Weights of a small masked image model.
Model: 9.33M parameters, 32-pixel images, encoder arch vit, encoder norm layernorm, encoder activation gelu, encoder patch size [4, 4], encoder layers 8, encoder width 256, decoder layers 6.
Training: soap at rate 0.0018, 9300 steps, batches of 384.
Data: trained on rendered scenes of coloured solids on a plain floor, 97500 training examples, 36.6 epochs.
Rows from block 3 of the decoder of a small masked image model, named by matrix and row number. Rows with one number belong to one neuron. Each number is 500 + 50 x the weight over its row's rms, rounded and kept within 0 to 999. All counts start at 0. Numbers have three digits each.
After each neuron's rows are labels from the 100 images, of 14848, where the neuron reaches its highest value: "strongest on" is what is common among them. Only what is clearly more common there than usual is listed. The data: rendered scenes of coloured solids on a plain floor.
# fc1: MLP up (decoder.3.mlp.fc1.weight, 768x256), inputs 172-255
# fc2: MLP down (decoder.3.mlp.fc2.weight, 256x768, transposed), outputs 172-255

fc1.425:542534476547511474561461481447536511596475454531472486526562419475507518497471489492556473560448537471543561470504432390590521440575490462561438507477527421489480484537575531435590512461577506494517526512566431487528530543541442551603459455395473542485
fc2.425:506530519435454470552559440462424504576515527630405507521449354396509504527560484539420443500367566495537442507523477487515523464539461414527532566487479576471492431527564449534427492537522509491464493489566505448484466517474453495575486390497475584496
strongest on: white object; sphere; dome

fc1.150:493493540493448487586563548451495492530400525451588451584443449483504483510478453506412490476500515519548486496463552487408580475401396485527520501514495603555499517478474481559509444454557502446650507544520563413458400508432561558453540507434622447473
fc2.150:509521511479428487500469433614509431518463470476559542433487484477444525492541447509552608565415490521585454484532486458495487532513460491453558521424519532446545442484502523490581567497531443501507502589473474374470559479490457527514453549529497528437
strongest on: white object

fc1.181:440519539586496488428530536571510604537463443579499473525452509454581502514460468455489547525483545484407485464505586519572475544596489540475494440414432527525482434435598491554518514576462537520559504565550512469484444538478495476542446508514507632524
fc2.181:515466469457514474545485510517476504541501530462429521542463460381429531585503547517505480501506451480595528541518406527542515439450524531534525605517476445455490590501459521455546424368537530466477468459394552462491525504491481466455527514396519399486
strongest on: capsule

fc1.576:418538471464465541530496431425523457607428447501422472553447535453474454528502569575472488482447401516460516495535520467628587593605485501523503567484480438456540472434428490422506493514438502513477484456453517506434558488478456463515617483399540627423
fc2.576:478478418527538488499348525605444512421435473493523519465560545544474570455472508506453557550533502516549450634530481408389512555446508598526453503449539495543536503555542476508525540480390494404478431574556492441564485486487518458488535490555436412522
strongest on: chain link; torus; largest object: chain link; largest object: torus

fc1.322:558461459531476563521462483462571398540492474492470388447460514503553458468528535453455471498515426551535488386443565569490433457495534509533427512452454508455517515476496517514618464437544536434534409493494390513473493538565496474652444447598554519485
fc2.322:523541588427546417485569554524472524421548562530455557482476483517422475461473457525463594444468572409443495652503471492556524528501507486485550472545495499578520526525521536459406532476458471462461522430548541505495484447485452555476441588450412502479
strongest on: cone; pyramid

fc1.548:490511468468454528423428459543476466517482480527593463477457486381510366509522497535574541487521516532416618447586545505526421367487503469421519425572652546409493467479515479467442518459517530503534443453386531480434461549503551441504463462543459569488
fc2.548:509501515587563449463554437519371534532477499455602570536422543640547522521544467527388475449464487498500587489414477443541407485573496465474488453478493483488512546504536504493539582513494419526462510589547481521450474538543409431470521504430508488560
strongest on: jack; star block; largest object: jack

fc1.363:480488517578421543441547429459546467456468414484555551487561431407545502441593548560472456499490473554454557458521556495528570493509499424444575528365534521545463458458381495495507522468452514481533452405523494564449487401545501394503559461497525516421
fc2.363:396421520394501530428443499597455496470535583492489495382451566479530525533445447434456503417556520519527484527557479491519523460557543588604465526587471567446528588547486560508503500524572453484475464580391439505465477594478483510567465462532495526509
strongest on: bowl; jack; largest object: bowl

fc1.438:432491552439480495392490520498456513508442540513496541569482477554561467482351553466472482400463530498395473501531570570511577429395453554499497483597542506503500535483530460476504452487501560510512592573505470530479559480460567502474585545517452575580
fc2.438:528543424537579542444508485634486544488500562499572508506555532496478445508562469554435492457528449476599501453472467474541418570537501530426444513408403513442461495545481564530502523534501418521481491379531504450537490523504411526574463475502515478371
strongest on: bowl; sphere

fc1.694:514466436486384469419554444484480446479505484550383513582402497515500471496423541475526515500514560483414550504468502368414507610533453510508410481506501520455490448486512483455468524591439457489598494517405483586503504496583556483449548502503457479517
fc2.694:461535404476479526477486527592419546446518519477496390503513479474481468510439536517502464483523563450479423565461583482523404448430488485508601511511389496485440470514555456532521511507464477534545388460525522582505546359518542510543518480383459557512
strongest on: torus; chain link; largest object: torus

fc1.330:499523508521469524544527488499442564487445449466546506499507410509499373456529492446440474552589559497483451441490362509454480439565566429473605469456509572580517405521533477397483478509480548508577456518476522510456561458552455488527491532512519479512
fc2.330:452526430455523464525498436473585491500537642560557550492465559531508536527515479546539494400429563584527581528543527532478503460518488523514434502539469501468499559555548508491481557528620465510473558490420393493480435593452461539456438527437518601473
strongest on: tube; largest object: tube

fc1.449:467503420490475487456547565444511616498567479515548506522503429431438331407467501502368459469500521532586482573471509526467480494517528505376532515497506515613475445573541462408492574413541481499494563418424454455509464407493505480430471552480604482434
fc2.449:560509468425495492448504552604462367458467426400457563495507545569514574533473500514551540553448406494489549482546537593512479530395549521604452504509505519518519517490561519466493504553548495505481433486496506562523531562454475549566524560556490572474
strongest on: bowl

fc1.596:534563489570555453371453568527518526461461465484491503458519580479420566575481464512472475614473487498496573517469490432513433526497502449539550425570458505416497413483504397494454562483510505432490530464501398506500491493604616469491498546498494485531
fc2.596:482460512461530525539541572471542491544499446473501462450471466428469579577445410463480467483460557503472536438519640452534537499499430443565572523488509470537536514498499567533543504507464548425547513461584574505512570402514490452533447450502537456557
strongest on: jack; star block; largest object: jack; largest object: star block

fc1.566:514453394462518445485540513447535475508595589525476432386490606529574465453469536545430451521503507514434566446525464482427440444520479535458472420540451509507423441569514526504475555541514537473484523539484482521454448462471494523436467562576544448520
fc2.566:464518589578513470592504436600459560562444502467511540516502468514531546487557421508528613487417476427546382517549528519496486562525510471466513640398546523549479489445511466562497446539493464536493495416450478513522570496497484492488467481438527475471
strongest on: cog; light from behind the scene; largest object: cog

fc1.395:484452567455566504423407417498474569462454463555477598533503485369579435441430411548586596514476491451518491524509567587517510492529536511461499543434569388475500514496611507527568503496436512569541537431482490494555517510451504479457388487548417497529
fc2.395:507565430572437448543597530476434534517470483516483414509484466529434479495467481489499478455573492593478517409527442452424466512486480484591462469470491487437473522556324488483409492542593549448516482583489571503462476638442522467473613534386609493422
strongest on: disc

fc1.671:582468489526580469402485513523512455505413440439450474512530487472516528488553434525542509504503442459545482522444556579455523575451499612545424518404562548386509479448487541524495421585595462459447503454497477386494574547502549562414473388536512517578
fc2.671:444517559406529561477552434536462499419456592454430471478434447509488457464529494508496485449443571450507606471553462513573509366577555495509439522442487522526493476450507502480449577477447564550558524536526445523499498536412440439524527521397525486472
strongest on: tube; largest object: tube

fc1.435:506545512451538389466556455524495513455523451526499535512559464443556494555570487428527529467517672462484496542440501513511517556542499477449418587409485481496513629516532428439503456422551474484564575542532481495567559530478442453518572595514399455509
fc2.435:484469511557496570521423551460501533545502515514456486473475524475503590539429542511516533441485397515511368476498517426422549485482488497495629431535515503436470408503485485520567498559488461591478550419481455504394500554520473584539435509504544584531
strongest on: light from the left

fc1.62:550423494459473608376515517513542538579485446537428497472390489464495557456514390528487513568494519494546572593550485474537439492383509493517457472456499461469531490424556492515560513498480506470404503496526609456455519476462504508549468456417440528419
fc2.62:657559469540480448600562479519460542524510541566529528549457574614534479377430537399481536531498376515457533449441602431471533579557507442455530418614479454558428424598463510466480539572499451455524464499506434493509443563497437484545559519423557460423
strongest on: torus; capsule; largest object: torus

fc1.24:535443479493528517492527459513473502496519555517550572512399487457497436527479498539491525417562556593493560480490508574497444513480456454543523513448487584487449590470457539440574521536567412491568514493512518477557541454459564505475536490612575403535
fc2.24:482473529587468495427549482588449485514480514489462398522434451528533579533441556446563528522416461502429566527496424446506548491463513502474434482517542477541448467553510500545571542430531518543516450560491501479517494499481434496523435491518493458478
strongest on: disc; light from behind the scene; tube

fc1.133:513501437459555426537491460476546473553476502425584417543526517380551533491443505580530443491434534427494518409533540453364402534523545600414536542559542536489502582489474553537431457550492516479492537404485560434498547531501497508410485425566541469491
fc2.133:535517522496439477391519544576494586536466455474502476448526530546561579511587519475546567429519485506487545461347485538496481461509445402517436426510512583519505569494484502495562554576604548524566449516505423502576507544456505390484568461517471472463
strongest on: tube; largest object: tube

fc1.601:524469458450471476490546401502478518501443450494529505400491462468455467471467482487439449572494458494443531488475500475504566508590523548449538367523463612502362512515434495505512387496528473484412505542521460482573527579504526460408490503365424456470
fc2.601:546475504580483441506476550561522401540530384613542501510558534553587511477438549446439486439439512467504449484565607477524505434518515442519467467447531436540595480440502465408477432497546507476495536414529504499500495496439552571522563475555474547508
strongest on: light from behind the scene

fc1.404:421481536503469312505523511491509521537499471410516534480489371414553471564621571512498463484526390477611508473470555426520426506607492535463505487580551428505430537388501513429468541437531492476563451446428534482494451461535553486506544514502548527527
fc2.404:539533518487503555457527573450478528433477552561585427563455528520384530446481416524440541498486539538463560465509466525541502444464508450463528489451574552510488505579511510564469488513519500564428529532562474477460551515547355445468493516565412511457
strongest on: jack; largest object: jack

fc1.271:486526455499396497611486492535489481486501433526481509482498537546438515470508586463528490440452444450496432557576522501528541490551518534473461487465536415397539540506453558448412448503588542512462459554485524464522429509567516542562502527503445561582
fc2.271:567512416587456480404558443465540473503384429524506464532507353474564623516456513560518439549511436534486415498539526490527535522429471467512510583492627488531454489456487531533558564512525509559471511428459511451482495475577506485474539380522481559458
strongest on: light from behind the scene; tube

fc1.170:480539485499580590486603560610465432520517476472459504465517490480474453512582402485484489472529501396547542501561432499561584488474501491515491571421510531517493445535474495451442504516377483458412445527445528569389470597553492470533450468509516589408
fc2.170:586572544554488506490515458415491596451470484473613365572432538517488549506488577483513511487531505520470413470377507494421425458456498438555392567472440496514563461535516461498498472523663495517515506463486547424535498425492477562501490562494535420558
strongest on: star block; jack; largest object: star block

fc1.639:510451526478463541436526502522586444383525539419546537477484450508576531627506531496509530560540541551491465426553539482530485473502508516457473506538531562392444499518541497458526445480459500486583442558591403484444518455507491385429438496501554530490
fc2.639:468520557517414452450361493474486473512407431406472593521491549500480465507442452439520550463574433478585550486475460466503436490548534449564554591553501439558498460628501511538606525399528438453494498544433511554508498501490445461546614529479450485518
strongest on: star block; jack; largest object: star block

fc1.205:503497520498468503532448472543492494532444618516571396462561498502496495496545454462501579487545510434500440493594519601473478606568516438459404418486542483474539493530517420520574534532572533501548497530517578463490576471456461531487439519662469496574
fc2.205:488387557391441503445541494453461509495522556455405416570601463476530574455577594514466523495528488531443460553505383485514468589540446545532490530488526440493572528488493473466521442517500515420568495560432551573426499439561443530415554588544483469566
strongest on: disc; pyramid; cone

fc1.95:463500448483477476541454464594543472441546500476443495476498468455462527364511379437523564480491578435439554490432518480545536519442511544516474420400512530540537569456531463477442524502562425611357457478472550485480570618490483549485479501520514541502
fc2.95:446477524549548508513502523490479457537458506562585525422486507502531553552524505504479484583476462492531528424586530577445557395589545437475525496518448509561469473462544515434495512518541471468486546556469444429469442472484540477519498532456459478506
strongest on: light from the right; sphere; dodecahedron

fc1.179:510519464490484484474595544512557483491478469549337504478484438480516434433458429500530451510493420512476464490455521554522505523583415490466400433508538443588597562496543434473506460555457571543612490476467525520466422514540499527563552486545490489483
fc2.179:437578553447534542511529498549512535524514458397646481476508448513501497585518538527506540452502526469437503529456375433475480482423558455544542444490576525388402444458509473442470432447543466458444472461579398544561446421475489455546487460477537487512
strongest on: chain link; jack

fc1.465:528483585488428503539523483460473486484492495523476506460454567528535400588507459508471495458463451628481404462546445521432493525533501514529495503432474443497404559503479457494495487478442344503545597580493520575479504594589470440569445400551437475464
fc2.465:600511505449502521469534539570521538501568569577505480472450520466460559501472515568483448491472592470484503537475513575545495518357543528498476522496518439468512458522607544437462485457468461491550474539514652524558473505477494579589451445486400438560
strongest on: grey object; white object; its colour: grey

fc1.516:462450506542421461630449510456465498389590462535517528496492473547473402505507486486438552478520449490565424433591497543497560406561537473516437434530410535565524607592527523450443488489529535494453518485440406373454564387455464523454475511416565457560
fc2.516:469496445428543492432536538521488521612512469472470502500557562499487532479565490496589407462471538590515611489571500515526463538471509507561580597501559473431473447379596449565478499489541416589514505494583535578565405516511507456539483397567497566420
strongest on: tube

fc1.399:473504569441463532488440483620475516515547573554545526495489518439447558509499510479462457557469415520511563542536437530455437518475438548493624563466460509531449446513474502513443594494505584534433457503441657546545588584473519502533478435498400508495
fc2.399:445392562457577488535530557512552431501542484500435473510507491546467452529526509463533480494515522503517605526499517537501598462457507483573554536526506521466591528554483523543517431491537459520463518457523446522527393489566508508505493540516562433436
strongest on: grey object; white object; disc; its colour: white

fc1.324:440520486508540478467452514469499455492521536525545531473470462547571521491461478477573514431510478485505488421500495379535525466435531536588583462545499369516473587470464506477548482460516491484561523519538465516491459493534541490414409478493423483559
fc2.324:495440549571468432540505499537446540483558484543584480409510419511451541537506523545531541532460530448503500486555490412506529520569478437443439535529427657502434412488474479426554493496437448505518527533437607492546499602509491565477487498489566461414
strongest on: chain link

fc1.614:477473492376493511538477418534615515495498463477523499415499397359511516615456614561490559486437490548505494521510443570524605491567426538521551452466471483447491523459472518543566466457570414438437473449460457501560502458453533510604507518485482537529
fc2.614:560527492607424470374543496520514570545506579520526435489569493512387514435507388419441477549551514582516554465467473470526495534444516408394481536494502519472526537513483564459458477534492513462605497543554498442477488573478515605478494408524532459553
strongest on: light from behind the scene; torus

fc1.723:429517476584480498449422455439465420522552511474532506513435434482427475545536535530471462505477600443464484469502480557489518479579473576505482509431546598455499463502502484486535401506531499540537526449575466480530508466500533567450431550551473501481
fc2.723:539538514383476391510502516541527580517464409507495557452474530477564478434511482496607439442502472607466553544513545493451503591414573506520562507477561401450578546498497504544464460567489522432544450528457464532508539559539499420480497470427504496609
strongest on: cone

fc1.553:491429456422516456534443495504438515495540477433506560460442538536511413541536462460494516581500456542520558505535432492553470418498496505475515506531413475479462543569488502499502517442438502436533491544540469433467550550445504444545438506438402463510
fc2.553:496484480550448566408449510521564435546526504497558449471512584451427548418542485526466404493588493477599454537424524444366470397490534507564515504502447505423532492566438514540505464574629505550533466596458465515439457513514476510448523513612522632577
strongest on: cone; pyramid

fc1.501:472488532469490493524517506570528518511529527521452501472543537449509494513557551593540524464384536489527479530479415522557570463485447454515431620473465515559503516498611441537464487548495408522579496453477515440501567541509463502495433446479490444526
fc2.501:454415524575585509596483498395412436532397488540528502430567579396502547520530545617434491571505571549504511545494525468512464530407528488504556480571519423543586565511450456408505490424489535455470550527498503420486424564417422554492475468485471510555
strongest on: chain link; light from the right

fc1.197:520423521501524578382480556557546536523512509540521525526486573560465449475441488416481469468401568447487497527517490440591481377569503516481545526475480528459520479523464455515568565511415579459518431499487472565456524464457476565574544540424547554490
fc2.197:464572503447475389536573370448480455478508455444547482498532407459485517490511481580512602589585501552519570474435473526478541612484522555503480553548499424544577455515540531458451436455516409594536546497475509406558497567536544460447543508553477520495
strongest on: star block; octahedron

fc1.443:519399526555503572593618525497498571465480488438449474531525530537462461489478422425522454447449459438429517438519450543531499529496510494454543465520539483452585553466466442418450549560521478506459486483483457419472543526465545455571442465535481452549
fc2.443:474580419495573507440479486464476504534546625462599524428433465521533408490483522546495507489486571519511571516408549461595478516510466498482521498397465471585418512464529618536480392446558522495560396537420519509475488450518417490516506507439552514545
strongest on: tube; cube frame; largest object: tube

fc1.213:522482454582494576553534549537488632498626389479499515509481511503507423562559463475495485585472511616482482441529525449515436388470479526546529412490415493384556519485444456509501481581560472477483471525460548456420441504460526457515525553465448400535
fc2.213:462522441482493474484440496398501497484503584467510413471528434556456490438477448552465450485584526567511527443447519563533571433464482450430475503501510568513535565495596512486467493506650567443541463476521431535562589453504546497490521505512633530422
strongest on: cog; jack; largest object: cog

fc1.622:513547465500480441514537480446465489548446644512506518448425431451592518498564444565402513540516526556503422577526534541479474583514518453492488379470457529440497422481517504458574502481463479535545500501525561428540440395482595485433504533579465488448
fc2.622:518483512458430477471535485536441451472478476403513561468421496439507569457469538438436522549466428498482488476542432538537437525472496592473401563515503514460476399626491508506464474474452511595503469483425626451462550544543462530550542469472448446527
strongest on: disc

fc1.269:446513400625594542504526496506500476473459538474594547508480474509486398442532550572441551525466512574486541498522488425545524454540419549447501500390540484511364502468501464456468538525463512484531422535450507452446482558562440431467423479516363482499
fc2.269:459566460503461507489509474508459498447451542488484436516514397522457542491538473632518411543460437475398409540504530394571488464476547378452632489529512490506542522459514532505424493444542469420374562455511493486500517449521470514545521476516602453453
strongest on: jack; light from behind the scene; star block; largest object: jack

fc1.316:495431544548541491476526479584608478472525510539500466503434538446458522523524393466530507474484546528467481504492479515512457447507544509532500478403389417509591400435521421570501562504527517518554536535576499547537454526509503420478459481477581435468
fc2.316:588616509446470493462485505522430513508366499458460395546565477561476456531548535532496453554574453485493486505587502483445460559541463449432471460465513587459421523554481535456519505438589493525501536517491514458459548530503338597527484501443462526529
strongest on: torus; largest object: torus

fc1.393:594444527516534525524670488591464533479482431576466444417475515369477503534480532525489522535460523455448567530475569506559471477544512541536472514467410582556498412417613489543523565513471467488449467446491476519534502428421507454519440513390460476492
fc2.393:499503573451510508498437514435501521546488445464546574547474449429547583529510522485541484554574513506473506575515531492453414514462482353510562554484477486594430420434513506592568505385576526436517538546510504529481482429527437522557526487426512587449
strongest on: capsule; largest object: capsule

fc1.716:498404542577427534449528494537522564471484494417603491451621466501478456565525608577492459487495463512520543477551483419529531552428497518455546467519467510558463449512428449508492468416547456487445527523442456461473553457555533497471545522509518560477
fc2.716:453595461469598498524447481459489530458466437481473579561407523406499514525562501432528519439476521466517452503452478569444492468528500363580484505532593494445569485593561495481572557549456581467517509469517522493470540555531429506453451558540422472557
strongest on: jack; largest object: jack

fc1.329:478519483431538471458540473515509492475529491411593517418496488525495467549632515536493511444443492561522633538459490457620470410464457523470516441512580490419497473573455560478496585473515542447459421457454515556424537601550450396416480463552471505528
fc2.329:494514497516533491491430425414487559544510537427549501569414594506458550488571419560539548538553429418507471443501448492551449477495496591504522478511423520470421530536434486552430490490516557484444454412541412460518533503537474521503455543571562506466
strongest on: star block; jack; largest object: star block

fc1.340:491519546437543511470509496474506450498436526479570523509504525413541478617459427482569564538537481406438544494428457439564488435575453533445559595590531467443468563483389521478497457465421554553485529466534502486522508522400450483496478392560550501414
fc2.340:441486588466457505485523475570510567525491481479533488467523433591499554549502469534406563497572522517574423505464574452545518438542473488486482591503598525549514539546457569455465506441374479548556481624461462522432451527460486533493577447478438586418
strongest on: star block; jack

fc1.710:437489519521543498601502504451581571524473485434480527544502486495436420456553518572552591498420431483591482474452446563543490484531530459550520499490488440410518521590501493548388508475545668533519464444495444479492475515469442531556455496454523474457
fc2.710:491558446463462559466461516564487497588491511569514493482485451472534585492533489468445514551516582471491488513445555576475492599514522529433574556547577578560512450531475470395538511435426433507477463507491552516528521429534443433502501473534447417555
strongest on: light from behind the camera

fc1.467:472413502512474571366571475583548417524417542469507586493513527486538525521502486465462480490520570512515512470543460480489496451490506435488541517526544564542371429532442447494428441446431630544499524513471487514406533454455444522433532387496547501437
fc2.467:524585626471477428447487534540486634491508490479448446437489479470514438475482481447508543509571486486535596553482583495444453566483495487540421480504541469457555545516519561527586516520651437444545556512406517551506499547537499480472438578558511526579
strongest on: grey object; light from the left; octahedron; star block

fc1.297:549486453411423554493543439486498503533450491594502520448429463423470520498467453544461498541556418492520483484518482541594479479413440559518567412439448478467488585412491517496572523435493488448475526531461507531406386498499511500465524461508492449544
fc2.297:562510463493486502565454504465537486436528451496531448477607548514552474466521494571478528487525485533554513497541559504532484594545455483429505567527436552509546493518544551419475506437466432539550439492490597405586357533531554450503464486422519413526
strongest on: light from behind the camera; octahedron

fc1.398:491577520514475517483549553505499502427553412574461481520472461533590540476456543409563468450510491439404450506520372562482578501418498582393547420447543361556472496448567565484535489509442534450544546416450423599490548505555504501492425483497509473541
fc2.398:478530462452460426435440485466486525535498539449487595422493459498411460503480482616449520588547542498517492559555586576542492491550508525550567536441410537516551517577447525414492602540399485504411466557441544551486482557492554468499553584504464489540
strongest on: chain link; light from behind the scene

fc1.60:485442587476513449514507529518552444519497450467558474369556442465464416549493475540481435499512463500588485472468491464483439484476422516566492532499498503536398522558486515540474563388555449473561516495496493529530597466544376516418390472495471485513
fc2.60:553500498568499577463501459459462520562570455551469555493512531511451595418480480542529571462429533526465515561431430576515494475548560463467529497555460494525547489476566460439394448525471544510450483591485469480463448470558552490601558453546537517472
strongest on: light from behind the camera; dodecahedron

fc1.494:462492597442467584429527489466479540540561574502431557539473422501500451515417541464405554497498597533482508443548429555481409524559494533497510503463504517409499414544531421607488477511518515376459440554515562527465512494436536574524562518546421591526
fc2.494:523590474586443384526461537559493514584502512513531421510518568564494498555482595553449533533534489504455467476406574451506526566512512525470471519427503572486488419554458540463418623546474473466481551518524522421567473542537414472564549554474515522442
strongest on: torus; chain link; bowl

fc1.210:416489477432453464499460517542475579477440486464496460568544463362471476404550473502522536498491536516522454553462550471552490500513440491518524537498496634447421584471477432395447536465444534476531510460501569542510479491440450546528478571443487462480
fc2.210:555447418392523570509420505489564523501492431484530566431450596521526563530455606564467489457428565473551508531638446497483461487537574550554510430494528497531460438597442516505413483525476468506459496586489472531421532560495519563381455446556440548477
strongest on: light from the left

fc1.84:409549485506473510608446597493351502514551434427473501462462463529491463531539522570478542558488440515411484476391508538525416492540534498526400356480544505451437494492529584463503477462480549516443466481484481484460478582438497418486528526484522540497
fc2.84:616526539428505441489543518473520487572573592482488448569551494448465543520467494534404528519514487613479514532468461439427461500488486560499514501514464456455556508497507381502541483509438474419535491508486479506491510502573519508433471567513509531547
strongest on: light from behind the scene; chain link

fc1.369:439464466436475511545477532476491499503500534492520462474508393420447460477552546462545404501484493499442528535490359454655596490456550435443596469592534590510468484480601510446454465497476544455529553571486407516503568450517470560482474560463488494458
fc2.369:522523510502437586408576565487505457475540516531432568440493543463524509373542536523455536521552485554449468510504552565412504426534512468502500471494570581584543438500430454494483524572560547532472491457419513497496455533448475577532417472437468503533
strongest on: light from behind the camera

fc1.493:478525537535546540494494476492417508552488488421525376575490482511581427503511593503463517510484457465361547410517562514506433552436479505483517476393469492404520482544450451523500490486525490464503521475498488507443492533557571385441471618541480550543
fc2.493:541452413510459449464428495417514484523489504499531597417507544528469583511541439476562544486591500430563460464451541543508525431566538435498425531533507516565459555522494506538414515582530568480564455484543484499545533549484518516553467461429499432370
strongest on: jack; star block

fc1.743:544491442496490431515599484483571488483563544518509500620465518516593356533458550494575468394550427468539428396522439482537508476445466506465470546381528518495523519532519504506492571541509489419494510418414449518515494586467402472467484469497527563446
fc2.743:463527439467499457480429537575458526418529400515473532433459551506426510546578515593489517508477515561493516454498599457428434473510487482441584386621480502500450411514461490461508450480518500492443463595474486473445499476557480590558479586571412502615
strongest on: light from the right

fc1.71:465547560543478422518476556584517401417472495470499521522442492442481452423456494429445487466526496546544484482403520464422456461521501434469464620455392535474425581487545486545533429523564495548480516509523517424466578476457528551532480435577506453512
fc2.71:576536501498441612430604428449476601530428459512422519497562501629519514597605488536596510415495477514464490447538474580591556539491541610453540524492500519529510474493432551488535487485484458444545472598482447568624544496522466522559448599407477552517
strongest on: light from behind the camera; disc

fc1.618:524490542503453594410452404501433480514489472535411631467420426491518416484488470448522457541576544511456532549507468485467553537476474476528476478511571499523442493503528548581548454538530466449520465473406472477412519484494582506472549429474446557557
fc2.618:494487441521485549623534556482459451485517539537551420467529500514427553453456528532397558530444554514450469450375470468547465540545608434449433569518446522519541435458467409485475586494391502536457471464516457548590487412469483533616557507519442530463
strongest on: torus; largest object: torus

fc1.11:386547519425547559457501524486329581523552476497510586523466471470451435544524450476543544563475495503408611420475558467581497507448553424407468500620521524511542485479447497552498518482528462512579518501514500495361432491440509547468467456574485584536
fc2.11:523444437605495351534477509522527491517423537509509508490481528544472463476559550561493440548522528418509495503488514562373521532470492518517487422523461512442394549492501498443434471513477539466418547523537464574512518488513505437497508529488508429478
strongest on: bowl

fc1.394:563426536472610419547600481537486496529526535564446469505465503556464496574439485498531537500488519508543542550388518491565507536535511483576479450489551418446442566428391529549467450597509508485457495527497441404527538482438462541486577504416500514488
fc2.394:436491539534391495389477543520513396476516509450527466444468499406510514542469436505416514457592485472554539456580431471552461501589535556458482531453439432533401512492540520472500535420477479571544534440561563565479457495607527469438480464584511474422
strongest on: chain link; largest object: chain link

fc1.485:532479536453402496514543559568407421448469526517435606501413512586518386470513537494507528426531507456562484468499466489548508478425439468470508439473493422443539531549547490470484446515430442508552543442507519504518479495423538530488435535485451489452
fc2.485:487467447438543543442454475480570592598516446537541429488547533444499625571552508510440423559550488544501514518458515471440477539518528426493530542468579481493519539446491481453609521532561551502482481590518468502510510501515473467529560487569572541583
strongest on: chain link

fc1.447:497557535541489513430485429470494479553476530456443533571578476497501499552581446508514564504434518481520581526470552468447492510494510515486472462608547550483510529480515476520500463432529517412507433481411519559420458477464488472406460507563394472584
fc2.447:493481518506520463573514436537548468527520498507518447575474456545498492499445594618461426484497467525360526432508464593535437489367500565538530482383616503510492551533493508465471522489532492475504470409565578473625595534587514408521540473515483452543
strongest on: tube; largest object: tube

fc1.646:508595460491561558506594399424530494525474548468469465419349551511599525402433535448484414485639501555564512540473506564494535503434497631432448547494468545487493496464459539512440428476513421598469464531540551534446436470508519518504401559481455445509
fc2.646:495479535450414464502434582530415458477530529526500518590584445429430484535569462566546582531393513466497559510420512447518486483577497388575583425504575410589513556561547439463572544550508582446531537401489448477574474534475449518477598404490517568526
strongest on: white object; light from behind the scene